config.yaml
dataset: "simulated sounds of rotating machines with and without faults"
win_length: 400
targets: ["machine", "speed change"]
max_precond_dim: 1536
lr_schedule: "cosine"
Rows from block 2 of a small sound classifier, named by matrix and row number. Each number is 128 + 24 x the weight over its row's rms, rounded and kept within 0 to 255. All counts start at 0.
After each channel's rows are labels from the 100 clips, of 14976, where the channel reaches its highest value: "loudest" is the band of the loudest frequency at the time of the peak; "top examples" is what is common among them. Only what is clearly more common there than usual is listed. The data: simulated sounds of rotating machines with and without faults.
# conv: width-5 conv, stride 2 (model.blocks.2.conv.weight, 288x240x5, each kernel summed), inputs 0-119

conv.37 [172 185 129 108 142 152 120 172  79 149  91 119 125 127 142  83 102 136 123 115 127 125 121 112 106  57 137 124 152  99 101 122 112 130 112 113 125 139 128 137 131 107 107 137 172 138 137  92 122 120  80 127 113 158 186 121  89 126 123 125 134 125  90 138 180 175  69 109 156 161 123 140 124 102 118 117 107 149 131 140 130 116 119 127 115 133 158 119 118 178 142 137 125 135  99 129 121 139 143 105 122 113 140 115 110 123 150 118 116 113 136 127 123  86 124 124 162  92 140  85]
loudest: 500 to 1000 Hz
top examples: fan

conv.96 [153 165 140 136 132 125  84 135 122 138 162 119  85 146 116  87 106 114 111  99 187 101  73 147 113 170  99 161 108  96 133 109 141 114  82 150 126 131 111 130 198  83 137 148 170 136 101 138 130 141 133 133 138 176 127 141 141 148 141 111 168 161 128 157 137  99 116 137  96 112 133 128 141 151 122 131 129 119 108 127 101  98 142  98 113 159 189 107 141 143 120 152 119 129  96 170 148 117 103 162 145 112 135 185  92 147 124  83 111 178 133  98 192 136 130 104 168 132 134 155]
loudest: 1000 to 2000 Hz
top examples: conveyor; speed: slow

conv.267 [114 175 108 143 154  90 121 132 153 142 135 124 134 129 122 134 120 154 114 111 130 115 126 108 142 191 107 108 136  94  90 134 137 145 152 137 157 133  99 105 109 118 139 112 106 134 116 147 129  93 113  91  93 143 128 161 145 103 139 157 185 138 105 123 190 125 112 116 122  97  90 179 125 114 135 143 147  55 148 125 198 166 154 123 119 148 106 145 144 144 105  92 138 127 155  90 194 155 110 152 124  96 119 161 111 154  89 117  97 115 123 126  90 135 169 149 127 154 120 116]
loudest: 500 to 1000 Hz
top examples: gearbox

conv.48 [ 99 127 110 199 163 107 121 132 167 158 140 132 117 124 126 149  85  89  78 108 114 140 144 112 125 146 117 140 129 139 157 163 130 163 135 131 128 129  88 102 101 110 159 150 168 105 113 101 134 116 103 136 107 108 142 134 166  91 151 177 174 141  86 174  82 153 124 132 103 154 170 139 120 112 103 138 122 120 106 101 122 135 123 123 115 111 102 127  96 120  95  93 164 158 138 104 113 109 154 138 129 155 156 148 125 104 120 120 137 138 111 126 135 108 142 127  81 139 134  93]
loudest: 4000 to 8000 Hz
top examples: turbine

conv.93 [138 106  86 127  98 121 169 130 121 126 106 160 162 140  87 152 145 118 101 166 171 119 137 140 105 168 138 114 110 128 153 120 107 143 123  93 123 125 116  86 130 143 111 161 129 128 127 127 100 129  99 109 180 117  81  95 113  97 124  91 117  89 150 116 128 141 106 119 163 116 119 167 121 105 140 164  88 135 152 124 121  99 129 135 155 119 164 108 114 129 144 149 147 101 125 100 120 106 107 169 123 115  93  99 151 143 114 148 122 122 133  97 118 168 136  89 113 114 136 130]
loudest: 250 to 500 Hz
top examples: pump

conv.243 [144 112 184 110 140 125 154 145 148 122  94  85 115 138  89 122 135 141  85 115 134 142 134 171 104 126 117 139 133 134 144 118 140 146  84 130 107 122 131  93 112 113 130  99 131 123 114 116 144  95 108  93 144 166  90 139 131 141 138  90 134 122 119 150 136 135 135  97 170 150 117 141 114 104 130 108 137 105 153 144 126 144  99 173 130 188 137 142 144 146  66 136 179 191 178 145 173 146 161 122 136 111 107 102 125 127 158 120  99  98 139 110 121 169 153 113 109 123 137 113]
loudest: 500 to 1000 Hz
top examples: pump; speed: fast

conv.251 [155  77 125  76 144  88 133 124 153 164 123 144 127 133 159 136 108 126 124 132  94 128 117 109 112 121 115 123 140  99 182 112 116 137 137  97 119 128 117 125 105 124 124 146 131 107 134 106 101 149 137 135 117 154 142 154 137 136 132 104 166 118 172 155 135 159 186 118 145 150 143 134 134 126 120 126 134 119 105 124 157 113 122 135 115 134 150 119 124  99 130  95 143 128 136 137 151 121 144  71 166 133  84 122 143 133 102  96 171 107 143  87 127  84 121 139  85 131 145 110]
loudest: 2000 to 4000 Hz
top examples: turbine

conv.105 [136 126 129 148 112 144 122 129 130 110 110 179  94 121 106 108 120 123  88 155 114 146 105 143 130 118 111 216 100 151 125 138 107 101 125  85  86 100 115 131 114 140 134 160 118 129  90 133 136  98 121 124 135 125 116 133 151 134 113 131 131 130 123 156 110 105  79  92  96 136 153 148 143 122 135 117 127 133 134 118 154  81 130 148 123 150 150 103 114 133 157 153 141 119 116 170  96 119 167 130 120  97 145 165 172 142  79 112 125 106 208 103 105 158 100 142 132  67  97 122]
loudest: 1000 to 2000 Hz
top examples: conveyor; speed: fast

conv.244 [117 111 110 136  93 128  92 135 111 128 140  85 178 125 179 100 138  99 133 111 103  85 130 136 115 117 130 128 120  98 146 155  75 121 134 164 123 111 144 138 101 116 107 105 120 129 131 151 142 123 133 127 116 117  99 123 104 174 112 150 163 134 177 173 167 109 116 135 121  95 154 149 126  99 148 142 116 143 147 107 131 103 177 102 127 105 134 175 185 102 131 130 104 129 120 136 122 167 135 193 100 145 123 127 126 112 133 161  89 103 152 133 166 186 126  85 155 125 127 118]
loudest: 500 to 1000 Hz
top examples: gearbox

conv.78 [115 114 120 139 127 140 120 122 146 124 112 185  65  83 128  92 105 160 143 151 110 155 126 169 115 181 164 123 101 143 114  99 164 144 111 122 150 114 112 147 155 137 155 115 154 142  95 110 152 131 135 168 107 114 153 145  90 136 158 101 132 121  91 119 134 128 126 137 160 153 138 119  77 161 101 109 119 175 118 131 129 147 124 134 148 126 130  97  95 144 103 160 159 138 156 130  99 132 138 152 135  78 149 106 146 107 173  87 136 121 131 137 130 142 152 157 128 148 148 107]
loudest: 250 to 500 Hz
top examples: fan; speed: fast

conv.17 [166 130  94 156 148  92 143  60  69 123 121 102  88 117 101 116 120 112 113  97 117 140 135 139 114  99 152 176 131 128 123 175  88 130 109 162 157  93 120 141 160  73 126 126 135 124 130 121 109 116 145 134 119 172 102 135 136 113 126 123  85 121 146 143 129 118 182 121 123 173 172 145 136 130 131 106 125 155 149 147 122 116 139 125 182 130 109 139  97 116 105 108 130 135 136 166 145 116 139 137 128 157 114 144 100 174 100 107 140 172 161 143 121  97 114 160 131 114 129 140]
loudest: 2000 to 4000 Hz
top examples: turbine

conv.247 [112 132 119 148 123 118 104 114 131  86 107 124 170 144 150  98 133 203 124 153 119 112 140  91 150 112  68 186 111 129 116 105  90 103 150 140  85 180 113 154 121 146 146 123 113 105  98 115 130 120 144 158 118 110 115 140 102 118  92 156 127 122 136 133 115 108 136 133 165 126 106 131 122 110 121 101 118 112 140 117 117 159 114 160 129 106 102 112 135 151  59 162 181 100 195 127 171 110 143 136 121 108  80 134 142 118 154 116 118 131 100 146 165 118 120 151 141  87 113 137]
loudest: 250 to 500 Hz; 1000 to 2000 Hz
top examples: gearbox

conv.195 [152 121 107 127 139 119 133 168 149 145 105 119 105 155 136 141 140 126 142 122 117 101 143 102 134 135  90 118 123 118 109  90 130 167 132  70 111 124 113 134 122 146  85 102 144  74 135 102 126 148 131 125 114 136 163  98  99 157  95 138 114 125 135 159 114 122 170 135 134 177 117  99 154 141 124 111 138 164 107 109 163 172 145 138 103 135 112 112 127  87 133  94 113  98 132 151 124 156 119  84 162 121 152 104 159 121  80 117 142 113 142 137  90  97 130 105 146 139 137  97]
loudest: 2000 to 4000 Hz
top examples: turbine

conv.275 [113 163 111 125  93 141 120 151 116 112 120  86 152 144 143 135 117 104 158 169 157 127 165 107 100 173  71 102 168 171 125 117 173 167  90 141 162 143 133 137 141  87 116  87 119 132 130 121 106 161 111 136 126 111 151 135 142 111 156 137 114 143 110 163 128 153 128  93 109  87 123 119 128 124 122 106 114 120 145  99 166 141 129 151 111  76  92 141 134 116 125 185 104  75 138  85 110 120 153 134 114 116 114 104 138 112 174  87 153 110  89 119 125 139 128  74 115 146 117  76]
loudest: 250 to 500 Hz
top examples: gearbox

conv.52 [135  89 162 107 139 142  87 166  95 168 131 145 134 146 127 125 155 124  85 137 126 142 123 122 149 139  75 127 108 161 191 128 124 101 147 157 157 150 174 103 125 107 110 105 154  94 130  76 135 135 150 155 150 106 115 154  92 135 138 137 119 127  98 112 103 145 150 114 135 113 157 165  87 152 120 123 132 122 148  98 129 137 115 168  76 102 110 129 115 156 109  96 132 140 125 132 130 124 108 121  96 120 141 108 109 162 151 149 129 139 106 143 119 144 135  80 150 123 117  79]
loudest: 250 to 500 Hz
top examples: speed: fast; pump; rattle

conv.164 [117  99  93 102 139 121 100 140 133 115 133 113 114 161 168 118 135 114 165 155 138 112 120 151 141  92 106 104  83 143 131 142 117 101 160 148 136  98 161  84  95 151 139 137 119  76 117 130 131 148 159 109 101 113 114 133 138 104 157 145  84 130 118 156 134 129 101 115 138 105 117 164 123 105 133 145 127  94 106 140 154 180 142 134 133 121 140 152 129 115 101 124 119 151 133 113 121 128 148 129 104 124 139 153 154 120 135 162 139 175 165 135 154  95 127 130 131 152  97 142]
loudest: 250 to 500 Hz
top examples: gearbox; speed: slow

conv.153 [125 143 119 119 148 113 152 126 128 154 140 152 114 154 123 163 137 155 166 149  96 140 115 130  91 180  74 110 140 141 125 131 169 126 124 145 130 126 121 119 154 120 134 143 133  74 139 106 126 134  86 182 126 141 145 109 132 101 116 162 107 105 131 132 120 166  90 138 104 163 112 133 102 114 144 141 103 143  91 118 136  99 128 126  75 120  73 173 192 138 145 110  78 136 105 164 110 119 145 153 148 131 107 152 128 160 138  97  80 144 151 121 147 127 120  74 139 103 128 131]
loudest: 250 to 500 Hz
top examples: pump

conv.238 [143 107 128 102 162 145 165 161 166 107 119 140 137 142 134 109 150 154 107 115 128 103 136 112  66 145 120 117 108 137 114 154 139 108 130 122 114 135 128 145 132 132  72 120 160 129  95 118 103 130  85 119 131 115 130 161 124 127 162 125 146 123 123 158  76  96 102 137 130  93 167 136 164 131 138 130 125 155 146 130  91 105  74 156 137 125 125 139 114 106 133 139 123  99  76 158 113 125 129 126 115  76 107 119 130 132 162 104 108 111 128 134 131  79 111 110 132 111 136  98]
loudest: 250 to 500 Hz
top examples: fan; pump

conv.196 [141 108 134 123 113  99 120  89 145 125 122 113 143 152 148 149 139 102 110 147  91 159  84 120 127 119 132 105 155  68 118 136  95 153 152 112 130 106 110 130 154 114 138 160 142 141 148 140 152 121 149 132 104 123 160 117 107 113 105 116 117 147 143 113  94 105 149 116  66 173 124 135 147 122 107 184 163  89 145  94 115 174 117 134  81 171 159 137 114 156 116 138 146 117 148 134 129  87 159 123 179 103 147 128 138  98 141 137 129 123 162 152 142 117 138 139 142 115 154 126]
loudest: 500 to 1000 Hz
top examples: gearbox

conv.47 [123 153 111 127 146 143 159 163 124 126 139 158 115 137 134 100 146 149 138 135 136 136 154 111  83 134 136 116 116 133 149  95 164 139 143 149 163 139 143 135 134 102  99 107 170 149 157 128 141 166 133 165 101 101 112 126  87 135 147 118  65 100 135 112 129 137 148  99 128 157 107 162 145  92 161 157 106 119 149 164 135 106  79 119 133 155 136 115 139 123 114 121 156 150  81 117 121 120 133 146 116  73 127 142 120 108 166  91 118 127 119 141 141 124 120 104 138 113 168 131]
loudest: 250 to 500 Hz
top examples: conveyor; speed: slow

conv.76 [127  92 166 112 140 128 187 107 121 127 171  93 120 116 129 159 108 119 143 112 103 144 116 111  74 128 137 114 104 151 153 123 128  81 116 178  74 161  95 138 139 136 110 177 149 152 117  95 124 113 114 125 116 113 138 146 149 114 121 147 111 144 101 172 128 141 128 120 144 125 130 120 103 149 115 136 135 116 156 115 134 149  90 118 117 111 114 110 104 144 162  68 107 129 102  93 129 167 124 161 120 207 175 147 139 107 123 135 167 141  87 114 103 123 139 158  85  97 121 143]
loudest: 4000 to 8000 Hz
top examples: speed: fast; turbine

conv.258 [140 148 145 108 146 104 131 181 126 165 171 152 127 149 147 106 103 141 119  92 131 130 135 110 129 119  93 125 130  66 115 145 102 162 156 126 133 167 122  75 111 143 128 128 110 129 155 158 128 108  99 100 135 103 146 134 131 141 137 122 129 118 164 104 113 159 114 159 150 125  91 103 122 126 130 146 129 158 148 176 162  94 133  94 137 136 152 163 133 103 114 135 148 153 105 130 132 165 148 132 102 157 101  81 133 116 123 121 141 100  99 103 121 116 147 151 143 153 125 149]
loudest: 250 to 500 Hz
top examples: conveyor; speed: slow; muffled (low-pass)

conv.21 [163 119 121 111 147 103 106 116 144  81 127 114 113 124 124 124 133 112 117  96 152 156 131  95 148 158  69 159 127 113 117 115 129 153 108 111 171 125 132 142 107 148 134 118 110 150 139 202 116 157 139  85  99 165 128 137 176 112 160  97 163 110 155 117 134 137 148 115 109  49 143 105  99 139 152  99 139 107 137  77 119 120 112 119 118 127 130 160 147 151 164 122 148  97 155 152 110 151 152 156 136 128 147  95 127 115 137  97  88 136 163 160 133 166 139 125 136 152 133  88]
loudest: 2000 to 4000 Hz
top examples: compressor

conv.98 [135 147  80 126 109 153 140 203 111 136  91 145 159 140 137 134 137 130 121 114 138 118 108 113 146 142 118  92 122 128 131 156 132 112 100 142 126 159 132 140 194  98 132 124 159 128 163 157 136 132  98 176 101 142 181 143 101 117 121  99  88 143 132 131 100 153 107 135 130 143 168 146 110 164 138 138 146 118 111 180 123 121 128 135 134 133 146 134 155  85 155 139 100 100 100 108 120 101 155 117  97 108  54 107 145 108 105 123 117 141 112 149  76 111  80 158  84  91 151 110]
loudest: 500 to 1000 Hz
top examples: pump; text has "speed"; speed: medium

conv.235 [ 70 124 146 180 108 146 173 135 154 121 115 139 107 152 144 108 119 104 112 154  90 135 151 125  86 134 169 114 140 157 147  99 136 161 117 168 129 102 119 164 147  58 127 106 141 131 130 119 173 131 156 124 115 151 140 152 154 135 105 184 116 152 140 128 132 140 139 128 153 153 190 108 145 111 165  94 120 155 114 152 132 109 115 121 172  88 171 139 105 128 142 158 141 104 131 163 153 157 136 123 124 127 171 138 154 123 141 121 151 168 137 170 165 119  98 132 108 114 180 124]
loudest: 4000 to 8000 Hz
top examples: turbine; speed: fast

conv.250 [160 116 122 117  73 133 111 135 119 107 155 126 114 105 126 103 122 153 147 175 113  87 122 106 151 147 146  71 135 103 126 180 134 153 175 146 129 112  85 132 126 133 160 126  97 159 118 191 131 147 120 119  89 133 144 142 142 165 130 106 127 151 134 170 144 150 109 100 108  96 122 131 182 132  99 128 129  99 151 113 124  95 156 126  98  88 140 127 151 110 148 161 115  98 164 151  91  91 111 131  94 120  98 116 117 125 119 118 105  94 139 160 141 122  85 131 113 121 140 152]
loudest: 500 to 1000 Hz
top examples: pump; speed: slow

conv.38 [134 119 160 154 107 125 126  94 185 106 137  68 114  73 105 141 171 117 121  93 144 169  98 149 148 154 157 121  91 130 135 112 166 140 159 155 151 141 126 164 142 129 150 128 155 128 139 156 148 154 108 122 131  99 132 178 120 130 173 131 142 133 150 171 174 106 160 123 153 138  87 126 117 106 108 108 157 166 131  99 135 128  89 137 110 109 153 126 101 155 160 121 132 130 103 163 118 119 109 106 136 126 160 123 120 123 102 130 116 126 110 107 146 115 106 107 165  67 105 101]
loudest: 250 to 500 Hz
top examples: speed: fast; piston engine

conv.227 [117  92 134 114 104 119 156 110 128 114 183  91 159 147 154 105 146 129 152 117 186 112 162 135 162 110 133 130  97  88 177 177 109 132 157 127 108 116 160 125 102 165 112 174 114 155 147 127 140 104  85 131 131 147 107  77 163 131 166 152 165 128 101 153 118 119 112 135 154 136  82 104 119 117 114 125 112 102 152 126 159 135 193  96 143 163 120 157 149 127 135 133 135 142 131 158 106 115 144 116 118 149 104 123 135 128 132 110 129  95 171 131 124 156 166  83 129 154 111  98]
loudest: 500 to 1000 Hz
top examples: gearbox

conv.132 [111 135 122 150 166 118 130 108 126 118 120  93 116 127 161  77 114 135 159 154 105 111 159 174 111 128 105 153 114 133 182 160 126  84 138 147 153 124 142 119 119 114 137 110 146 115 133 134 157 116 149 128 115 111 141 117 151 109 166 150 110  88 157 122 150 136 128 117 130 128 107 132 130 124 156 149 107 131 155 160 153 142 129 162 109 139 162  81 130 134 141 114 114 102  98  89 181 124 153 109 139 149 129 131 154 101  82 121 119 137 143 120 138 141 134 110 142 131 116  86]
loudest: 1000 to 2000 Hz
top examples: conveyor; speed: slow

conv.178 [147 117 101 129 161  82 132 131 136 112 119  89 161 148 110  77 119  86 112  92 163 115 199 129 135 134  94  90 106 141 177 155 119 144 115 154  83 106 120 143 157 135 102 136 140 101 137 120 185 106 130 147 151 150 120 116 132 133 125 111 107 128 110 132  99 146  94  80 106 105 135 113 152 130 161 113 151 114 164 137 143 105 208 120  91 154 133 103 112 144 136 137 108 144 120 106 117 139 147 151 141 118 154 161  79  67 144 137 156 137 104 121 145  95 139 108 167  87 161 142]
loudest: 500 to 1000 Hz
top examples: reverberation; text has "room"; fan; pump

conv.121 [159 139 122 128 147 156 123 110 170 133 120 161 131 167 124 131 132 121 134 105  86  97 113 154  66 109  96 144 158 133 122 110 139  88  97 138 142 133  70  89 123 140  70 104 106 129 143 123 111 127 121 139 129  94 130 107 164 110 131 132 155  95 117 136 126 114 127  94 114 112 148 112 131 114 104 123 150 125 108 153 144 122 122  95 114  77 124 130  79  97 125 110  89  99 149 147  51 161 129  96 112 115 120 121 159  93 168 137  95 135 137 115 138 143 110 144 136 127 138 135]
loudest: 1000 to 2000 Hz; 500 to 1000 Hz
top examples: conveyor; speed: fast

conv.211 [149 128 122  70 221 135  88 176 104 123 137 149 164 126 165 195 180  98 137 130 140 159 192 120 110 135  87 124 113 131 190 102 107 126 141 134 100 109 106 106  87 105 178  99 114  70 108 132 120 123 157 137 130 160 128 118 126 124 134 103  89 125 132 113 156 133 141 125 141 133 122  98 127 162 104 116  98 121 119 126 165 119 167 127 152 165 112 118 124 121 139 147 108 165 156 120 109 142 132 156 147  95 112 112 114 120 119 129  74 115  97 150 116 158 119 130 122 125 123  97]
loudest: 2000 to 4000 Hz
top examples: turbine

conv.165 [116 180 104 148 145 138 149 128 141 115 111 157 155 164 118 133 153 136 120 113 131 127  81 127 153 111 127  85 143 148  82  85 142 132 154 182 123 122 113 107 147 121 105 198 141 135 138 154 117  83 125  91 157 158 112 143 118  96 149 142 111 122 151 152 125 145 142 123 168  94 118 132  94 113 142 118 104 104 115 137 105  76 139  83 105  90  99 119 149 139 171 128  97 141  79 126 118 199 132 105 136 106 167 107 125 123 120 126 124 129 122 113 161 112 132 117 105 115 160 138]
loudest: 2000 to 4000 Hz
top examples: piston engine; bearing knock

conv.279 [129 113 148 117 145 142 116 161 152 144  78 144 119 103 147  86 165 128 136 135  81 122 112 109 114 115 112 172 132 205 125 106 137 132 144 160 153 138 112 160  95 131 140 113 145 135 161 101 148 133 114 139 133 158 125 132 122 115 163 121 121 127 132 122 115 116 148 131 160 138 105 145 106 156 108 122 112  92 112 134 114 124 110 141  90 160 127 104 110 169 105 100 131 105 127 154 127 167 116 115 132 110  79 158 152 117 136  85 110 106  88 139 120 188 129 160 163 122 158 137]
loudest: 250 to 500 Hz
top examples: pump

conv.31 [ 96 142 103 120 133  99 110 122  90 134 164 115 107 149 151 124 100 146 171  90 143 129 116  88 114 106 110 130 143 109 108 128 146  95 151 142 175 147 145 171 143 119  74 144 117 126  93 149 121  89 111 138 115 118 107 134 166  81  95 126 180 136 122 152 190 150 141 100 145 133  73 147 144 144 146 124 119  96 140 120 156 124 141  89 108 109 130  84 156 117 153 135 132 130 146 197  70 128 103 131 143 108 106 152 123 123 169 117 140 140 166 138 114 169 122 198 169 118  92 128]
loudest: 500 to 1000 Hz
top examples: gearbox

conv.205 [105 126 124 102 117  86 142 111 114 142 116 113 157 109 153 133 181 134 100 173 135 127 116 138 129 147 121 118 109 124  97 128 136 125 143 127 150  91 143 125 143 144 153 114  79 107 110  86 140  99  86 186 110 113 116 120 153 179 151 109 143 127 155 207 161 123 129 159 124 117 102 139 100  96 151 151 120 131  92 128 190 102 150 105 130 127 122 180  85 117 141 121  84 143 127 155  85  93 162 124 116 152 125 112 134  94 122 123  98 170 128 146 147 136 158 162 133  84 130 107]
loudest: 500 to 1000 Hz
top examples: gearbox

conv.277 [117 128 118 136 210 117 122 148 136 133  97 126 137 114 115 114 151 101  78 162 103 132 116 122  62 160 142 144  86 124 144 124 146 138 172 178 127 128 116 120  93 129 133 124  93 116 142 136  94 112 131 122 120 109 134 102 154 154 148 119 110 136 185 123 113 155 127 133 116 148 161  98 110 107 105 116  89 175 132 137 142 180 163 130 125 133 138 109 130 143 152 109 117 109 132 161 143 122 168 132 156 116 166 133 114 130 107  75 114 118 119 140 112 166 125 100  96 165 114 131]
loudest: 250 to 500 Hz
top examples: turbine